Weights of a small class-conditioned image flow-matching model: 6.03M parameters.
Rows from block 5 of a small class-conditioned image flow-matching model, named by matrix and row number. Rows with one number within an expert belong to one neuron, the router's apart. Each number is 200 + 40 x the weight over its row's rms, rounded and kept within 0 to 999. All counts start at 0.
Before each expert's rows are labels from the 100 images, of 14976 (inputs lightly noised), where the router gives the expert most weight on average: "lies over" is the class under the peak. Only what is clearly more common there than usual is listed. The data: pictures of board games with random positions, seen at a slant.
# router: router (model.blocks.5.mlp.router.weight, 8x192, trained with AdamW), inputs 48-95
# up: expert up (model.blocks.5.mlp.up, 8x192x192), inputs 48-95
# down: expert down (model.blocks.5.mlp.down, 8x192x192, transposed), outputs 48-95

# expert 7
lies over: board
router.7,206,198,166,254,244,254,182,191,168,170,159,189,194,249,251,147,205,226,153,241,211,221,186,192,262,145,194,226,250,219,264,241,165,236,231,159,179,158,241,217,202,256,200,152,206,277,192,234
up.0,196,195,185,165,185,199,118,191,64,173,206,176,176,226,203,206,250,221,230,241,206,252,268,252,163,182,145,235,225,203,190,296,203,183,283,145,218,241,221,195,196,232,244,157,238,168,126,162
down.0,227,200,226,227,178,211,299,221,302,171,184,179,189,229,205,197,169,168,171,246,190,240,127,143,244,201,221,233,184,232,178,278,208,240,119,223,170,161,212,203,196,227,256,168,241,240,161,167
up.1,230,192,209,233,225,231,243,206,205,132,253,179,227,165,183,228,241,157,145,211,241,223,166,275,196,211,223,197,346,207,218,183,135,219,227,212,228,166,206,181,241,254,147,210,162,238,194,268
down.1,175,205,236,189,230,211,171,194,193,219,184,177,183,181,194,184,185,221,218,168,204,208,142,200,232,180,178,173,42,224,218,151,182,195,182,207,209,202,180,182,263,227,156,148,141,164,202,257
up.2,96,225,141,137,166,218,157,221,176,185,219,197,128,150,242,225,226,197,220,162,188,193,230,229,169,219,245,185,213,160,215,167,220,241,276,210,153,258,222,251,196,227,204,71,203,178,164,219
down.2,318,170,313,239,183,255,227,195,191,178,194,143,186,168,267,172,177,187,124,162,196,188,221,172,267,198,185,192,170,253,186,142,231,225,154,157,350,158,236,272,179,188,220,229,220,252,179,219
up.3,270,182,178,236,241,150,245,177,252,129,237,232,159,205,179,204,166,220,162,181,164,181,185,209,147,232,204,188,199,162,231,195,211,219,241,211,177,203,250,280,223,174,261,195,180,202,148,240
down.3,116,177,222,161,242,168,145,221,152,152,160,207,170,254,170,187,247,186,209,179,187,194,182,198,226,176,201,202,200,234,215,177,214,191,174,232,229,197,259,291,220,169,264,217,165,203,181,238
up.4,144,234,189,240,323,171,100,190,147,182,172,114,198,143,217,259,144,200,142,207,171,216,208,137,110,211,155,207,255,93,237,233,178,169,184,254,130,211,210,223,270,121,226,200,210,172,281,209
down.4,239,219,211,144,290,163,267,219,246,217,203,148,185,142,178,184,244,217,238,214,160,215,230,238,269,210,220,211,121,256,216,245,176,244,204,134,274,238,209,223,264,125,186,133,161,209,228,172

# expert 1
lies over: board
router.1,203,192,210,190,199,216,212,219,162,235,132,191,121,130,191,186,144,168,149,246,302,181,213,199,184,82,219,199,239,220,231,189,217,145,248,193,228,219,196,150,225,172,139,233,196,199,187,178
up.0,213,292,232,237,224,272,259,177,216,189,229,211,198,208,211,240,218,203,236,238,308,267,159,104,268,160,207,158,208,277,179,268,178,205,271,119,277,188,183,168,190,210,166,239,199,183,217,185
down.0,160,267,263,193,178,160,169,195,149,196,226,199,132,268,192,249,248,210,212,183,214,202,233,220,234,242,182,217,184,199,220,180,202,213,261,261,245,187,254,244,203,192,234,248,213,143,213,214
up.1,239,222,222,227,239,221,230,206,227,181,173,207,217,160,185,178,225,197,243,203,200,193,157,108,187,194,186,235,232,186,199,180,79,152,298,181,226,130,186,232,242,228,172,187,202,194,220,184
down.1,119,196,202,158,223,248,193,192,212,214,222,183,143,170,180,186,183,176,207,156,167,167,192,220,158,214,226,253,203,215,208,181,120,221,141,200,187,275,215,200,199,225,156,179,197,202,186,177
up.2,224,229,149,92,183,166,219,237,198,198,130,247,235,259,240,229,162,226,230,182,196,194,146,186,207,135,257,259,135,191,217,139,147,188,188,150,156,253,209,183,260,211,214,187,236,148,170,229
down.2,166,172,188,342,208,164,182,184,222,213,259,274,216,256,232,203,215,200,177,151,241,206,241,245,168,252,128,245,253,246,212,179,112,194,250,116,189,170,159,180,191,210,217,192,260,264,161,238
up.3,203,183,128,202,192,251,134,195,337,233,194,154,194,255,217,186,171,206,204,163,325,230,267,184,178,145,174,191,223,290,110,201,225,190,227,218,252,218,226,223,244,225,239,161,221,162,227,294
down.3,178,89,265,208,213,244,224,248,179,213,245,124,156,248,200,198,218,206,194,171,294,241,216,191,194,241,213,181,236,217,128,234,204,186,248,168,249,189,200,230,184,212,180,310,189,165,197,197
up.4,159,282,252,145,161,245,196,183,240,240,211,163,167,207,227,254,212,229,273,249,200,203,156,221,237,163,162,170,218,178,195,185,153,227,206,164,287,218,289,126,172,162,216,202,185,186,202,240
down.4,180,301,124,201,162,199,207,203,162,163,160,182,41,272,215,151,156,202,208,218,140,157,147,136,107,197,195,199,167,294,187,175,222,181,240,160,166,173,280,175,222,209,212,219,239,199,191,192

# expert 3
lies over: board
router.3,193,166,172,207,184,177,135,199,207,160,132,187,101,159,171,177,146,171,178,228,126,186,189,203,213,159,167,197,191,184,218,209,187,105,239,164,152,191,221,149,219,209,134,213,199,172,155,215
up.0,223,193,231,209,166,185,187,183,159,186,211,178,169,192,181,180,240,167,106,235,311,208,145,171,170,126,152,156,188,224,293,137,161,139,212,162,283,183,209,191,252,160,185,185,139,156,160,222
down.0,185,333,174,177,217,221,172,151,165,231,157,169,194,228,184,178,153,135,182,215,149,186,116,162,193,192,167,199,175,211,282,159,279,138,205,72,92,175,145,208,184,236,194,191,233,166,224,214
up.1,211,318,228,240,224,161,186,247,224,175,200,179,225,194,219,169,273,226,291,219,247,186,208,157,158,256,204,193,183,158,216,249,163,149,206,227,247,152,149,298,238,215,202,89,218,123,260,216
down.1,153,329,221,232,199,269,222,227,246,182,133,153,200,254,222,196,192,165,236,213,224,185,210,110,121,197,209,238,206,86,238,241,215,87,190,214,218,204,198,164,182,202,257,182,168,153,193,206
up.2,173,194,200,193,239,98,216,140,217,143,189,201,221,165,87,189,164,226,240,243,207,168,195,223,188,176,122,246,182,141,290,132,243,228,183,170,176,201,173,162,214,220,231,184,250,188,290,250
down.2,221,177,171,207,265,103,160,242,156,161,200,227,247,165,79,240,257,185,157,255,209,214,223,174,173,229,243,250,169,252,259,154,250,198,201,195,231,188,204,167,209,228,232,175,267,184,260,264
up.3,151,206,190,217,172,194,266,273,252,199,169,165,147,177,175,108,232,206,252,226,225,214,238,241,189,257,173,207,274,205,186,192,170,166,194,227,128,263,240,279,136,244,93,193,157,198,200,174
down.3,275,173,252,228,222,235,132,184,164,173,238,182,191,215,131,255,165,210,135,237,179,230,204,187,206,155,228,258,97,88,191,125,155,158,199,198,158,182,114,266,83,231,139,195,229,191,179,166
up.4,300,179,262,202,192,152,165,165,123,180,207,196,154,263,208,153,231,174,176,238,187,202,196,196,198,93,188,171,200,233,171,193,184,228,162,158,201,273,238,208,181,174,214,199,148,99,142,219
down.4,84,166,121,185,206,205,194,215,225,187,173,193,205,245,221,198,106,175,176,262,190,242,238,136,206,250,185,167,198,145,218,215,229,153,221,326,198,149,217,214,225,195,277,224,223,272,225,225

# expert 2
lies over: table
router.2,223,138,231,186,233,204,186,231,266,236,180,251,181,224,183,167,176,145,259,226,181,183,184,249,244,161,230,299,288,177,208,238,153,127,276,250,222,226,202,268,260,201,160,262,241,268,199,222
up.0,179,153,241,229,195,195,147,227,239,183,168,171,144,124,245,193,207,191,177,174,147,161,179,284,129,184,181,203,215,190,228,283,197,203,184,231,177,177,105,226,198,225,218,164,195,219,174,241
down.0,204,275,236,218,224,165,219,194,219,197,208,208,228,219,167,218,171,197,204,172,177,297,197,186,223,233,208,216,208,203,162,190,199,187,220,145,203,116,184,180,191,154,187,247,196,215,175,188
up.1,146,180,179,212,170,189,249,154,189,198,221,191,188,245,224,173,241,177,189,219,198,265,257,176,199,178,189,199,172,207,233,248,188,291,229,172,172,183,148,239,222,188,168,235,218,134,167,163
down.1,266,182,190,210,134,200,178,281,231,189,157,100,177,244,192,257,214,221,189,221,217,167,235,168,233,259,200,224,240,176,249,183,238,137,197,232,124,263,229,213,225,212,160,238,186,228,167,204
up.2,157,131,206,193,217,207,182,278,281,192,195,212,192,140,207,157,178,240,168,165,200,170,165,175,180,146,187,179,205,185,174,241,161,190,198,172,184,158,98,196,236,247,199,120,201,246,155,326
down.2,212,134,184,228,209,191,152,191,202,197,194,210,280,178,208,189,130,220,195,200,235,209,231,163,199,215,197,220,210,245,248,205,172,218,218,129,72,203,169,227,194,186,205,81,191,200,193,200
up.3,219,186,283,193,185,166,233,224,224,131,188,265,155,85,188,151,237,197,180,209,174,196,183,230,198,250,222,175,209,140,232,166,204,211,184,127,214,227,201,185,161,203,206,233,181,267,215,249
down.3,155,119,142,220,249,163,192,117,198,217,283,215,172,155,161,185,201,233,234,148,118,118,226,207,152,204,190,211,231,175,165,218,158,202,210,256,279,209,235,188,184,223,145,243,143,99,250,181
up.4,135,111,188,172,186,217,161,207,254,185,196,195,203,202,282,235,147,189,149,141,133,230,131,209,236,170,207,206,204,200,230,143,232,181,229,128,178,167,289,226,175,212,222,223,214,245,198,241
down.4,198,139,206,210,150,204,198,191,207,218,213,238,105,188,175,188,256,223,218,201,267,201,155,153,211,220,200,212,191,201,247,176,167,258,201,213,97,194,309,214,201,196,218,117,190,184,191,202

# expert 6
lies over: board
router.6,221,209,224,236,228,219,230,234,214,277,196,236,189,272,228,94,166,109,218,294,145,185,182,187,285,251,195,252,262,222,240,217,199,182,236,201,197,204,162,260,268,230,159,128,158,227,214,182
up.0,210,106,175,198,249,213,212,209,253,169,230,182,133,259,206,214,188,274,205,238,224,270,252,216,166,196,240,198,202,178,187,230,190,229,189,275,129,201,301,197,194,255,204,149,263,212,243,231
down.0,212,189,204,217,163,179,223,196,200,127,144,184,223,185,222,179,206,209,168,242,265,222,226,255,247,249,179,195,204,158,174,251,183,178,199,288,156,234,160,219,236,226,228,231,218,180,217,234
up.1,192,178,200,222,191,156,222,134,240,202,185,173,243,193,147,242,193,217,177,231,182,242,241,172,206,172,154,182,180,179,194,133,124,196,154,204,218,72,211,228,263,148,205,168,219,191,231,199
down.1,89,207,149,174,273,212,97,194,158,231,194,256,217,221,180,204,175,171,226,193,214,230,150,221,161,232,223,240,191,179,171,180,206,242,205,191,119,215,105,203,260,164,269,184,237,200,255,224
up.2,135,232,244,131,221,203,189,168,263,237,221,207,341,194,211,206,219,207,131,162,215,251,165,176,209,237,191,200,158,187,228,122,195,261,298,209,261,196,89,250,195,220,219,257,222,215,211,224
down.2,268,187,218,198,207,176,171,174,193,229,208,160,337,194,205,198,221,137,191,191,191,193,163,250,234,157,196,203,181,185,152,172,179,189,215,160,221,185,68,258,224,194,164,259,189,141,187,191
up.3,189,206,149,235,219,236,191,152,132,206,236,138,141,236,244,108,171,127,206,176,285,196,179,165,252,260,191,235,225,247,171,245,138,177,192,190,115,220,211,234,197,254,221,185,184,198,240,163
down.3,244,128,161,164,188,178,210,184,164,247,200,178,303,187,234,234,134,157,204,209,215,229,257,266,176,208,181,185,227,236,294,201,199,206,190,173,206,187,222,179,274,185,167,241,212,192,215,213
up.4,200,164,221,240,202,127,180,175,230,205,163,162,168,244,218,217,159,191,106,218,224,231,212,209,186,186,231,152,151,142,100,255,217,219,215,177,162,140,186,149,248,207,193,284,241,195,166,270
down.4,173,177,168,197,169,184,223,250,205,177,218,175,138,209,199,237,203,210,193,196,197,176,237,140,211,197,212,190,215,222,130,202,205,188,201,212,271,256,107,192,194,167,224,235,222,206,169,184